Weights of a small encoder-decoder audio transcriber.
Model: 15.7M parameters, encoder activation swiglu, encoder layers 8, encoder width 192, decoder width 256, decoder norm layernorm, decoder activation gelu.
Training: adamw at rate 0.0012, 7600 steps, batches of 192.
Data: trained on phrases spoken by 400 fixed synthetic voices, 37.4 epochs.
Rows from block 7 of the text decoder of a small encoder-decoder audio transcriber, named by matrix and row number. Rows with one number belong to one neuron. Each number is 500 + 40 x the weight over its row's rms, rounded and kept within 0 to 999. All counts start at 0. Numbers have three digits each.
After each neuron's rows are labels from the 100 texts, of 14976, where the neuron reaches its highest value: "fires on" is the input token at the peak. Only what is clearly more common there than usual is listed. The data: phrases spoken by 400 fixed synthetic voices.
# fc1: MLP up (decoder.blocks.7.mlp.fc1.weight, 1536x256), inputs 0-255
# fc2: MLP down (decoder.blocks.7.mlp.fc2.weight, 256x1536, transposed), outputs 0-255

fc1.530:472530531465501501458477523491435601540457474539579520594479447452510488525527555511492481476496517516457498434498516507455527526461474552493437460463481532517433527470596503552437484517468497498556415577505555535426503529508466485461511443553541535484544494537513504476509466498524557567503471494600479520468501499509500544543549458501504514509502486509460511474518486500492495531481496571496508514610433463528472534491472539407426491541494436494553508484521480523543538415511507502517465526465497449417466452501549452526436460534508409542493523473507474533503421451454525523595546453522451504526457495548511453513465488591529465498497512476549501523527423596474512525474506537524479529366519542495483497505487450566541457516483503417459478530483513409474530496488485
fc2.530:494520491458511557508503468538527494475441546506445490475521497476495546470427471541496513478511518537532534468449527439544440501466505486484511565462456460585428495514433559512500555503519471519505485495482521411529548505564455438470569504532517531565535535464477515520525458474472595460477430521427467529483516513502508437533419512497498479489486502486560479508525530589498523549539558503549537525455507445516509582508550466532496469442434415430547436527416498548504578455509504471490507519489523508465504514492489555516542525531513453487534483513540477530530507471499529499453490502409481496496479622490591389555493433486479568406525414478522563557517507470531466478467471536545542484488525472440515448526486491450472504527481521478572467543586498478475546513545437
fires on: "h"; "b"

fc1.345:452462451563483512470475550525514425464444432494489464525466413454575482483519440495507447514500411502508540454423489495524504490544581506418435518494513503451514469462457553549576504432536490508550482552533435572474368511476444491489438450428545530555442527496513480494478483529514458590437455514448492500505518422540487571512532514552485476552612471430479525453507532548562570495464482501485517486528548500482490569531514520522470547485533450514454441517578449568577515544478508500503495550484440516429547463486482468535489540487468528500495532451511486498532462523529499462567428466524470525505501492464526520485547501569437482505504508497531417553538531553529548482555491555497489512435501520507480494521522493525476508504498544464476532551547536572497470515494495
fc2.345:538539471552530559422492522486399497451486545503568559516499492541491469537445421533498544514520496457451544557473546393442535502461491459513471532577529421513456530492563503555509548487501479567521425439464582505555480473477462501558476492500548572561518495457524489458467450467574512487532499500563547549479462446537493531550514455606573479488526464437549484567502498556496446486525442555510516473550469486481489516519488540506459478546526504506518496522474472549539523505478461426484466540526425480380516470430528477498481478477446537471527456562550548545504536463471510490535490513533484521456487438533484518487475474530461451524484486429440494523548488523438492531489531528527489539446479477432523425525497437497537525574475546537551472576462455482529508482464481
fires on: "o"; "n"; "h"

fc1.461:489470538496447481545555592481526575484479545542554514541605472519490512477416489519556478497509447472495559536438543510499469547517509503522486524536512469479453483482558555476422496522525516513507479542454499593457488455508456538507470387543530523488448453464522514519512470485506496418550457475485505483532499473490570528566503511516531505497560460431481497515498515493528492481555461539540448429460463474509493553509479560417440516506572502503418441572534563542549521495553447521436513403457434526464498435493517536493474506464465478509553460544504593545492494487514551510508529508456489518535463506469539568522539456510459425491527519445459532525488537423484439519521372543505513568475515466545483447460465509523498453566522493500526525511487500443412462482445502
fc2.461:466500493453547532495436503433470532479556541478449521493517526467521416476474513502461518505501548467532551520561479452502462514501576475462529535483495430484530520429394473514490512519475553542424506520460465538537583506557537551567489435473421552499510476464426449545467510525494529388506575516485471550501503479548516456524532479510540521530451478528533450461506502522484526534559531455488479522490526534441505553475570478507518465555489511497478515508548544507480470498520559483492556512424434467561453436506435553492446501544543517583452477525495431496485518445527564543414506480444541527487486524469528446489576519490510517438440442513440497466473495549579483608493581510520513551520487489606500449460491457501481473451502445461482539534455466526526566489519513
fires on: "s"; "p"; "h"

fc1.708:506538508473484523553456447479512558452437463482496482528475533499457483582462507457506442475489547468509433466547461556537475534511486526544498502470446524532523444510472569460454535541526456544482537507557574489489522488453563542365480425550488546506439489522518598454545537521528441473493416467431516564484488432545554514420526491532504487542524458531439570570459452482502509400465506559558557545479463444479457492572523495455451476520542443500539548479504556487520480496451444484503524431535448481518433508449476510507525541476535517515461463537483472529551522558559498549502454499510529581530452480507574472539529503431509513498522524479496429527536442460490538505568530515477505475480485449574427581474541538492515487476494551484509524511513456507501463540543517
fc2.708:545489455535410513508540521529534442516567551484460526451465488508481533464486498432487407475576572570506462512465462421486496509452454501528470464514514503572558529563452431414483500520565465516509460494525447424491497589480532494521511490532413500562451527504586470467503518570493473516567481536485476520499571535439497508465503574458481530519493553453481508457487469505550460498479425545437526512492527502472446500477436467508498459491484500506545514501552428486504525515496520504477510477421531487544474474517480490485550498489500480527433583514551432493463524491563495456449484554579444530477567546479550542469503488560501519447531507466514459526485501538528522533487547483512591454514484591572561506495439531377439536507493479440481462544551503523532506495485435
fires on: "s"; "g"; "v"

fc1.488:497420482466511468439504494478517558522461502516574513562494507527564491533480513483565475520478441452494579532500489517489542530476530481472575457553508479504512477506503484459492466484536530453495566515477528573411464471489509576452485507490509484587507544485552472412457573513515414511539532576475504482510500444500542486508479511517556484496545546534496518465452527502479462464459537579475462390476556532469443490453441551474500521564469463488455479531574494540566448558524523461461458543515482486455479515479470528476418540442519470658492561489501525463536532445541496534565512490514461534490469475471472513527545455503460466438465570474459480567470528521456522492484560484484541482431461520563479508436541466470497551521512428513451540589512423505513545528467507
fc2.488:433479442451524547503430522436488516509469578468527574456533444499519485444458447554530462527511495460449586496467511526441492512522463458536528553539542438535565440435493446417541503500483542524484451461517530547497515527463576530474486510536510544521481525461500437517473579544524532451474539504521475515551542549536525477459537530502488492456511411578539565529433536441439470503498454504534442480565573510542521532437501560491505488588509517515497557573536461448506504526506463466503467525496433477461474570496472506483453487488464540533478491485467472526449554470505490442498432519489561531522510444525445519531519468537443511468485563482483537509466465546451450535436513541566461570501423548577515474494505425494465559549487444572500532554450444509540499491463484
fires on: "h"

fc1.55:484439478475569526501517490517528490488551485559466531443389501461463519520552564505508522493517552557489534468579455526528413524530440553509530499556486532458473467492557566576463495454521537545421484567451445503493498538536540506526483510491504548570481534473473530527487524493546475484450549520446555467472518510517523488471516502488480491563538522489455470477536474552541535475522503551486486436454496465558535513498444480453444523492525497519627534484400521510454467491545605529437484560501465484508456507488437456397418494462458531540547502514457453523533431495539537539509516468499498526506512446423538448537550481588549483501509490491523455440449474518511463532527501462444455498499602501424501545453529521496453435505486509544501510559443559521534557476467530
fc2.55:485465504495544523508413485410433577498503575507456527480510529524457467507490512532481512486529533487428576539513457626537493545538451499496521475468524511493532545465515559599493432533480525493385576525500506536508526494510494558481432570487536519559501496386488506516425527473494541463418506485530552569520444434515522526537511545521490538506487504473500524545450524434399539502524528477530520476570525471559552520530565502466538528588445527461491481478498493475460438551517522480465517555531437478496486550444536490462467454438439517550494490507511518475472537492449477488453504458492549544407482510445541482524463470474506467453518406555441485461458517552493476469440459498549490536568460506455492519459525499497503532495498542532515545507537510457490500472433438
fires on: "n"; "r"; "j"

fc1.673:436507450537491467487463434498496524508444504476513526469439539559397431505486483423485430487537496502431445472478454491480449539482526513568478487541459535474511557515566512545435476501479506482544524473510537470543493521469509477477516491521474570415462514507508482426565477439520493496486458488411548481584578573510478438455556515481540431445474486480516458543551546478532528432478510528537572470552500551524498418500559531465490482471569521472527486533505560457481499535506472534444473536462443511493509558550529482490482627559592546516450515466469484601470473497505476489507468530570493492465486488438544499448482535478525463441519471538485438457478574434512497583508469517469466469468484463523532555474532551441482499489481529541485427485519457536454468472485548
fc2.673:536517494501500498464491452452481464537526513491465415462507480468484500461497532413511549458445568596479487512509465523531430527485453445590543503461462535440548538553557513515470512494483470474475476469497485500531566488555451465481538498437542475509451499490481493509452459509520503521537520528434542469482511448486454510500573506503521518528494489456505540462538410500583584480540586489453453522498534493604522487528539445511558474497462597514516465419535508543464508461477564497487498457521492517552519482523467491492498476547550531474396534507460495427580436494478491512517539502474473488481518512502542490526518483569539479452527444490561530554511470544540530516495474509482465471555511524474472433485509536534357413487519533542427515430483592595525565490543472
fires on: " "; "o"

fc1.276:503560467428495468537439523539498497481457526471484511449486546508513443510527508475485569425544496503457549491495516467392541474440448549508561478464541469504548536536510419485510544507547516541582508582529493467495471571544515525482482481451492512527509493516474561509506468592452495522509496562483510516466476449500538545490490528538557457481533454465477492517504548539496515418528458515534514538544508472567472522526483531449439504442531483518524515506539544554489411537517463437470582492480459465508530490520571498561533456500428510498482471483508505516509575504533525463571468542503448539611423526485471463511505433582533464440474469484476464475501554531512475456485464575490441568398555474519488498481491425475497537560451550426487508586565468435482545465491561
fc2.276:560496481463517526450586517515469523522497473482502428419492556538563479420492552511483472539403499458498554573494481460489478443501541530472516533502540486543496526497509518505525511452393492510481522502422532510533564454411438490527500536511569510562429530437414478501459492452552511352479497507501479513471459528450503508493492503565504522552526476513506426415471539490428591502595483487516550522490477461486464533503492506523457570491489534549504554519512547467514503486447528491518507574524455508458492472481437506440518479534464495533535476553433461501487487529551529584502511537471441504475486483514490540493498482518523530484467465447485546551473587498533491422439574485561503502469569498510513530524494423574472541502505516552526454519446555504466561537511439
fires on: "h"; "s"

fc1.364:534484454524406525484582549450541556501494437421469534598510496517545526481499547494446510429545520501453494466514535470545492540501585472503461490519466446493493513512443515482504504535478468529541538442495491591485470490536423493501454515532483511501460516547520437492529444520512484506475497485487492520481556398537468527458486509475539477527533567451554582557449596521540572501422424487530544424420452569426566463491484494467535458526516491547546525491462527475532499518538441493471536456542528536500526451530503461523464515488570492484556494472527480504485522539582579523494482471527438507590543508463544536514555518481487410471508509535504449532560501522506463494519421509512467460552508548552495528493454456496515432533538515540576493539557483541541425530484551
fc2.364:487426550500461479479472493497552484553508506477489571487477527492492521475519521495494453513515479455477537484551500472498593434472438550439507496577569468426495417495546531504537528446543503552497511539536516536479454528566573493520414481607453561450460485543463475513484521552528393508510442513453537582498543434499556446558500450563478466492509542513518465515516508471480497467517512532564463528433517540448472530476514501500491495529469493429527487526484523494526510591456448502522398440509550505479490490530490495458465447545435523530580540555542450425532577481493466522453453505521492507556470498483459512538589500549435517427571477521532506449476491477443559451466440508512520567474448499488461476437551498538501531523560474491532483483537511467502521545436558
fires on: "g"

fc1.26:455482480520444573472584526511488470493528515527455534547556507538540492474481456486555477477532578467531478524458541544584515514434480472436454488491482455483542493542545465464507536525526536529487498464474520487450450496594577486515548468528463512457480528483547476429444462563429470469525463506457523534569511474525474532512499496544531494464593560460485521492478571511520445519457452529548556414503472540455480482487527541429530517560495482555534511449494530502546563507504468456541473491474467448466509531449470492474511468460477565560554530551527455503564500511509515490519551532467514496446558465544567514476483468582501461440521428494469429465558461491455495454520364581470425485478503521608503500505475504505495583452505461494454464498514493522472473582447451
fc2.26:509555406560509508536500390506500406584514425548545485441477525494477578499538514508498490491525527455487466488487499509477560502493547500516526547554509491462488411501479514467503580435493512556558496490495424525532479480444489438513522475524453512435447469535481545470565507616474454528540518544477442400488620523506480504460465473510456480448495500535487413449463406529503567480502498538506549525481499586495488483497521471497466520433575506528521510502475472558512517503460448476475453541534531550502491527540469525513432463486530476466555509543420477508461467507599517502521489529474415483480505429578469593508464588476514504539585564490496513488483510476528538500563527468494503484534486470506474486474473493521461455526455482530500539537450495552473527541514513
fires on: " "; "a"; "s"; "r"

fc1.147:478473486560501516487606489493487520509468500550536481473486522520489488540516502512438528487531518510515478473506538501519420472510442541476493490476471523531522469534513511528533501471503498556477486472490532503441585547584497554487518492532482516489479523518512554455530514518526457482489482515501553505483556513423497522499506500486476542468559532496477519390527541571544403526534505494527588543511552365482488518523433532561494491511521457496535469490559521487509563527497531552613476499528489524580459556425519551485484519501598451564483510533534448536466455511575530502526501463520491502508447528540544406517549412528469460415468475446454549565521415498473497510578508473460462537524491536549567529531511406531510463488461498533499499553444557565480554391501464
fc2.147:497494469486504487450502485520420485489517506515495496501472533539494463484527467530503535541524531418518529549500460476611463478460485517486477537467561499487595494438534440493514423519460519453431534498491508524515542480499561549541521439498500485430504484461485416542483492433536525451467528505522512559461408470520487514508516437525471503515480477539571456471573541475479491527508462435480529515448521500494495551524556490528473442562449545540495508541487536490491448588493547528505513494497503505621560466414440579455545513519485513525512529465546474441470476473433496548462445447508563536553424571493478450462539532507512567457418456530460538480572520492522520516552529426490471554555500542550539532490590542543485532428531467446447480501484550565472443476509449
fires on: "o"

fc1.326:486476456485462468517457504567530454426509500549538474560497427517450493481495498508615392477505453512498494475481483375462445500499478553519543539473519535522544529496403496555494547483440495441570404503496494498407465586498492529480494538476552555504539553494484508466523503477529533464557480536498477480489552543462481515488505497483475457457549547466588512550532526530453446489441505532540544557515537486453501532552461569521452438430516481463442481572514523482455527498530530451522557511541499514547453459563467416403472523526514565560543429502522517514504494497510533397457472507511462516479466542496469507517470500583520514459531463461474465515566522474534467509500507431501525435547455493441505468477470476514472488498493481459423568505483434464544518493548488
fc2.326:451497500543515516462482463493518496524577494456498523512557505480521494550527469515475497536479528462527494478508539514503434491541557514471486517506505499565467442457456495434451494536451483570419487507453527528548440464526516468490512532463474481472475478533423521482561528437466512441481515472511439430447460519514590550548478502482467481485552482537550527469433528542420497559458490442467494514533451450427477488491548492600508519505610459435534449480478542523545475490480547537530540493491505479475554556493465517472480494541511565475576456491485507533522492482529518498422490513465476449546510550556494532452561514435507563595387527629489499481538561455458501479546447448546506525522472504548502519519506516492555584463539522465504459514515412482407552565508454
fires on: "g"; "d"; "t"

fc1.188:483516425492490503457492549455591546519488542509434558519539423493506516433480546487484449546501497529417562505546502549473483566497525501463564508505506469496515510489549541545488546517490512513503567524502567526477501466530493538487420568510500502570451473516446506477469529509541460478523529572396501536479524545503469421500547501541503441538551450468439526550465505476503475456419513515451445470427504511440465495433496536449458490498518492506550476575551537499487551495543413474391407497519554500497546500490486539454420550498509540543484536526454450513467507556524473506555473494530460574517456481469504496524556547519449528533519543512521528471472578459477488487510474555590444564442487472499438545467475481542441503566449471569510547559471503462557511490529556
fc2.188:482465458492531517470508504514481511566432473469545535437543409524560508459405472483478471496479472428484472548450470528418485519530557406494545512548473453521578454476492505462532522429558493446492459450545438541484544495486522452525448495497481523528475483481489532471457528521475463473482528433482516546511569477489550474508472535457498421505495443550521564524480528493481536454488512524504447442501593467516523491453494561552457480603511495555460483530533531502524528561466496470509458487464471497515526596520485557473486515521530559536475489464435475497489524497590474470462471498457562491513542469511466545541532503422506497429517517484514564474516475477385489523436497549547491482518480520594445517533495460528455543566452525574613551528498451517563446527557504
fires on: "h"

fc1.287:550511368533447491514525529436511561526448503555460434516465536413532503492582534486464446556499511563430509478492530490487411592453485499535479411523521431567526439506483526593524492547483536484539558567476527415478513433581502500499502486555531537495478492547500605474494467524544483496440506521534482474481564489461497514537474505512494492473477549471526493485493500520551485404473436493526489441463428494506487522516497475479484514510489504433546509433506496461493567508482476486482552531496472468559458495500485460508499452452528469520553495515443475533496477523460493526550546495487522471506495502526597527520551504507556553507529521458511527486474540494508375558580478444462526539523548519482510532461418485491529424472480570522582495562459563477460459467526531
fc2.287:563499439504518546511454495598501458474525430423492489502567517521571480550482448493538489501530513452459540565504515454449611495544555428444498602503499494457453511470486519468509530446534501509560440492540503461568515415433525531524514521493498488497516537480443493535463552531438525485505462440531466484518474522511528509471507523522539503528512452504571436515512476461432553485526498454482483502510495538491590549552486488531491546562451506476452531467504450479434454500496499498550486511477467535460498519495536534500510550508461459493536485595453518514426523479529560466410453507513524452498485502563473565443462521466461503514441490468425459478435464513481456569485610478536507525513438482490512449518449498440620514464567485479580540532538482447515522504434454
fires on: "s"; " "; "v"

fc1.509:476516512474571441403547492464489522459453452495559483515558526549512479539492488485421531500554538494407536565463450522524487583491459545562476438508527472474466524483569460545511550481473421508543546544532471516480495534540523517498488479472503502532438469464500460553531470473553568506500522505472519530415477531599488526480502522513551450523489484571437463521518475540476497464462455609527561523589500454516495541514498539462433545564492505535498529461523548476508548461461445501554508512499526446469551559453491572544484456491509470633472508511461511516512467552461446547541491458513443467550486461514501468527470483541580492472490436541484549532520521495489476451494515542469465564452548504518451503487529584583510564490424525503495494512449563512535467463522574
fc2.509:425522529456505573499559461554479539489542521478535525556488503469561505489465468456457459459518497549520487596442521468477426594485491470551514565487448476556489499520543530584486568461552475511501439469499497444584499538521401491478535481506504493483524471489555466493554480427554492454502438469464558521546552466518548447572529568498492442525431500445520443502554509543554524480487495504491541460480536506534523523453579457515519477463448498419507476477453459502466537542461458509507518415466496524478475515464534553433556550524483436450464508537546570517471514403501545490441526419552445470479538507438506519473541474532488552477572526475546490440435519505523453509527429496506547538487445483469553503543498501498540468502466469485557479526539495452539470491527587
fires on: "h"

fc1.325:458555421566461516514497453493504500455524565544547437602448427469523585536477557454482497517516463510517468443538435544542511451422479466518500581451475486490439532519516476492464486435504562542503520491504523512533485516522432505531439513560518491463431432493510536544481588445517518518443459490526508519484499493474574475491450543544510484475456540454527511502488473494517567409509546498502501498475446422514488498470471463518573564449524499484471462528538551467549558497500547551489519497451614483486541484411481503444521518586603511494451554477484534553543562492527500486483550512562498506478507563491533516520511517489510524527551526520507549513531520488473367522561529453541596525485518538470485527477402455510530492438461505505472542527492550477499527490504508
fc2.325:479529595508554414445534478486533447486567467532462557491500451484524526529476471466513532470510477451531497435543477524426564551548550478530495503508563466516489531542482489491502521486462425480520496506450422489492479510504462471613531445380481471385503536559499502510586456551528546556497612520440460521494502513555486527501483469496516449521486508538516480516553476553554473544485565489510513534469495555471534443590494542526519462513432457546478483484509562507490516487465454489496511514493517502559520398509485473580468534574480495493541489437461501472549469553485514494497482544491496516535456461510489515481494512520481437549560504531459497549522463420522523599474525538514448450490443508525490501463454494440433396482546451511444497450555440519487540495529547
fires on: "h"; "t"; "w"; "f"

fc1.631:476527575459473561489491519468509565445507495504561571597485410554583543487465549526513428471587512518558526467494496582545556466516499538490444531442521464468500517476490525504471516527497523438621516480602513568443457574516475517430502513523539499515457539489482516443526528492463459540539467518565521465551499467466466527509447537508538479490480517483452549431431504479461570533478495491497597525538453490500528563436507487523531496452508522575496549480535500500529492563486399526464533541503497478515456448509565478493496448504491475544526445433535480443524414514506435490510500490495462484567560515509539537562469548548475491494490466492498488513417538469445526458498464524491508462526477493484464548452531523511484439434540505571498465586451501524480540500432485
fc2.631:458524480553586574522496449484491468489514472522500473515512504500548519538482498484555517429511441493473493496475558491510491483531489436447527570489478455486486485412549536513462506534452509447484499537505489505607494449487465560543552568512528408453537542509459564567535555492467547532457516492495444493545564458485485567511508488467466450512497531485539451526511530507488543539429494462577464470504409481508578462495545479477496488575441484564510500391505486494412473494511540548520515506595483531468567526512464487538482488497530497413580504516445550535515506467512555458495486519373493521437494451530489454531490527456594522576506511550410472485539432536506534474503488485441475492509515499473478499521510518519561434511473538485535502450577460464527510471452424
fires on: "o"; "w"; "i"

fc1.384:422489473516413475464461501562561514475509469508462513468496518520483566568441477440480465526526499473486487421379522537467508531466482539489505471429561488523517479527432515477450490494412502481447498462469448586547481469529527513447529489506461490499507456488545526545478473520509481507446465577445459482486450459457456503505460531561473563567463575477503520494514578475489489537513526467543500530464472492533540492532506401511509445468528473440553428554517466523484503504560500545484548543603525442502490521502550585401456511542542418504548517471530483525510516471487493504526488471519427552536521494497526474557547476457493466535504444493598476505563506538526549438609552483447492551481507538496509518454471529520563491489454531490584529573527525540478492482437517
fc2.384:503531570505557490539467432476478481507516533495514530516501469424476521489471489533567463531503496491530509433469523501495462502494531504511546518454439495511516481513464467483504427534486572457476461519470403550482540461514567567483536446447485445445507521472460530580531516502530456530447530504502517452495471504571505557490475506489479498435468457518477546516506549511454478543540448449533524505451517480482607556545516487492510483552482481507482505490480637452522455488521543553508491512465493522576440535435464480546438574563475503559535476502477561497465525505460495396410480504440564548477463565490481449424514511511512511521487536565374547501540494461514464525486540533566483494551428553519570494471535513424504459515421475551470542496535414479558465487528455
fires on: "o"; "w"

fc1.218:493457443518570481487514434458493493466485462497513570494496479519480542450489515429488467423527412431508466502463481482534496473481469523536513558383495440551547540566458572507486437502459526545550502545505442493401549497507496551485459470523528525513506493460473488522546492480482491452490511571453502509506520514554542499618550503538606523464508516481514510517511535491462492516523503516528507494529504443444544490534496489522512552466511482494466511497437520472524481451551491613440504583446497520514509424490545532460449493490527406579454500423473473396477485503566504516471546480504557490568557514524474517485472519503425446482500457502510514474569513458550442533460580473485478532505534513536490489476393418521454557494512492504555490574572507450532528495445491
fc2.218:474480568528533469440522484535499453515485539468499497507452494454470476498519462503527491492478483493416442517569421551452458434576533474539488518536517430580500578485533539466532436496421491542493488444507529480501544506528476470599529535509507541448545528528501468547448453546603489481496551467524540546480504502469527445474490456475529451531468500577417525528468448528472433518556518533457437473450555548495527468466495530475483480544482545500498504447490468454582498446475463473576435498509507543515491465557506511518497470513460519479481470491449490489521499467541445525510539556490597521449551433436528499549508501478423458547553459580518479453467477464487571557453450536505567432454461509505433555539492566507492553550548492490514465471532510434589490565515495
fires on: "n"; "w"

fc1.747:509459504601455446449494476474433523574543468501521518513498490512461518489466489481450443479540451407479456459515480456536484469518508618489520546495561474464518515545487522504461478499526455436545481566577557591420494530533550505519427450486450473473519535536553510505421459501465427489518516520492518500481472516442494545515524477528548537549500530437506542546508462476511524462462539499537474466459574524494545486521453481517460492562571406489494602500513553556530487461469430552512495517519553441483478464526505460443442594493478524548510538510558526523524505595558498540508495537536474541471473511498441463391497480512476479491534410485508459485513518457498478516518428536491473517408529446462457505512494525470482500442488539457580548517502536428460467536502541
fc2.747:495558527534505526487517529507447427516518514513537535453473444433430547485509539515546440480525494509498459532465469447465542542477469402505503547468387448449504433548497481486425602505587509534523480494472493506501531507495539555410602470547473493504489474505548519480509441574470520497511455509535510454564508456478485475468545423488458500478458460501500458551493482554480490535515485554576502485475554559511519492518488485465567471538490503463562491523477500532538517534515470498381511419467534504541448553536480512516456537533553481478529513498601510391485513492522512426499481484504496487465524431545487490419480539592525559519489595456466544502481485547476503544558459529479514470508459522514517487546527492442448501514431564478458475486545444463570464449519471
fires on: "n"

fc1.435:476522464446538496506575496494504494415498509538474557489475592479574496498427541518532496494519494528459546501494493482519531486557556486462620461440451531494489434552492523467504483474481588535481496491501427511517506478489495556447419532508514543585462405455555508540428514452462501461540451535458508526533493525567537517567464492585476477508468459455476492484548475497484495506504418561565497494520465547526527497512472585506478443487527477537546419515494463486487512529591503477450580514506507512556455463529487511412475558522508537581566485452445494460517503424540518495512555480535488507427461503536485544519466497505470495445464484562491543439460470588465467541527469544454482475517484519521491555527503466533465446544559491494512537595441448520470504434441520
fc2.435:429463481464517474434511464424470546571499501475494513497516429448500514499532494467425538480515487549487514504521550540564449464499452536537498530541550510501560536503510506496440503541525501447379453457463582480539526501485504478506469457475477549461495519424469491456532500479479479488470470472475530587514527503548459419494527604505466586487527530487540592478526454511545461502501545464461532528537547488475562510474593503489475508504469581496522606527542445511464538553476489549531478531493543462488566599402510537422525452552458500411450520533553477442518484445479488479495458537559443547428452486494544476494488472480488514450482433530521522549515525514541495487507476439522500531527493503514521531437503472562490495494554491492393472447506533565454481535463518
fires on: "h"; "i"

fc1.562:524609497447502521483482527438454546502432531515405478586515468541490497511523504471435493506573576421537571502563544502459510525508455542524508480485520485515544484485539550420496533493529538543457479508527490543503443540579501553448500461502450452494485525487405545478514511539503514500465487543536506545457539500507506476456477495452479496510506511498483513497445513498494455430523505524527503370470496452519456553494486534505468516457500572511548521500556447473462510413511490424476546522488431503528476418576537534547517470449516394509494510506489585554499515522563555541566514517483452520532553491473520503537532443565483470436551484417436452526528508541466499456515527490510516484375475500574505502499530412498497505417432510502527471563500511496528539497505538
fc2.562:564526521506491515439527508557467523450484555543519448518580508590547504474477538480474434544483461487519494506478479514468453455397493544509430553490490484513530502517546478510560466532486489509509533531460559440585546463397452550469501528518563503571481506487428485457473464459503511409497440529499517481546455468459533511523523466533560525496546539440497498443474556565452535483558501468533479490524449422517520529500437565489412503519558490552532497475449467508538529496414461509547486512558525475447495541371501494412509462529483537546498566505478515543500524471497469560491486497506510453480552505497562556455518466519551469522438463466490532424435536491524451450490538488539507542535466501510451497535543516535543597537457513483552495468457461573490484533466423
fires on: "s"

fc1.75:550480387523503499456497523492475519409482412542516487532522540472494474454466529452471519497570409491488476513506534479464440509479531506438552468429528446504568467514502484445496541511466511500502486531429458562484505524527486424433503580498503498550471513431492517522503515490550525503488564515498432472448476494483542546516431515474572478540493502518539475534524538565564515495466463477532510478501514483480526431520565496522465505470545479499494526459488554515384570450497545524453495509545479453519527476549424457494514593479513458580465444462441420451436511516550556575565564517523513471512474441411500468489501557530524481472503505501537587483529474469513485518582557518466398566536494492557496498478450457522431512519548469501495485520508580531455487508559510
fc2.75:464480517426566546493556520456463443514529532510463499511429524516452606475512513462565524488502468545554559594504488518578476467445457474584534562473501503536491564548507541491469464451566489527454530484537489444513560550505431529553504514476491476538492512534541459502530441521541541463512506532519561501522462443446500448483523497483457501511462505393495530473510484557457505491541434513496570471464505505506455529452574451473492465434473556528363544447512403537528516523487524412493431438485529463470491508493505570475512515500517516459487494565512544458502549544467517508459519387492493546426541435523501504490523524506500503463525506537489556526523572445531501516467463494570566516486452417505558483485502458494470502541494467531478449484594516477543486503512477
fires on: "s"

fc1.531:488451487516457520514522491478463490462543471537518490470452465404538454529552512502511435504483498349429477463554492471453500520532413547547523532510490565533471536517488443532506567457494558528576472492473456445536490526541542456487501465459464507475480421441455460473499476588478502492461486496567534490552548519547514514464477422536555465431471535554484554457550486495520502484484508549491580452514538515558552509473455362540490440507505512478511552470526567507464578434453517546540480438469471423496477565453461505449538524561490484528538498443477457534464453475569542556480533466550510494506586500547529494556502514531478522431510497482486516483465495444465428481527441495501486538468564542502547482517458485513452530417470531475535497499534495521449482507499527
fc2.531:442451505528480483431481514500477505497559529549446537465518493465427447507537503476466501475500507485520519528363490448454507489601512490469569482518534511424542481572550512538475524482517428568425552489552636552483504532534537511532456442484438548492491443468529456552419505533519482598516491515441507508499469534453483496576443534549489521546516498529486460524462519490520480524553532541493489510448483468549501514469507503494457557549514523512543479548528592468482458502489463525554465498508547471483476582558446437488538444474492514500465516542504519484537503510433459481551562530518462528473531494455530486465491447530463502441519475519586451515517454500515574477445456501526533501452483503485482380460548515530439509508539470520359470470477519490499482542535532
fires on: " "

fc1.293:463551424502498505539467537402475455451511479532556496554504492488543522553569434501525514518529456488528526501419491546441528606447518543521454522417465377510543498539449536483487578511512479491511549571510530528461520465623499518454550532534476526502499469492504473430459491547483449518436476523473441549483487474512513505469541532487490474456463466486494465521480504464535432523443462484557452439577431493539438558476525483458513551551455527484504531466581533521530562504511542503512549520532476510509498540472519564433450538509541429508522430508531471511469480501524535503489525485547501479501462491417577511491480480515498514473557437512496499568615491519482478473549459481477514578496507472519491473500484489569505497501390562477481521505559560482465563452480553
fc2.293:442566504506451560527491486446494510492523476567550490543510454543500506440480478493463564522456536525532499473492506540456512625522520521508465444476420481441384546527504445507558520491556471465536511442459434502524467491520495486455544473531505429494500481528571497438566513499482514477548543524458542511535528455505492484480526463524534506490568467469456470430495463503533585474401488486528475515491421469479461407507484558483563553502463476478536477507524525517440485489486470426490468504437434578510484485463572552563548491500567464484433479532544584498512470558537478451493506513528533439548502455487563471445518483543510522549497528478511512504468433524598484611555492532410471539518480442471514464526538529490504459529467556473513525535505457541568514537519506
fires on: "o"; "e"; "f"; "a"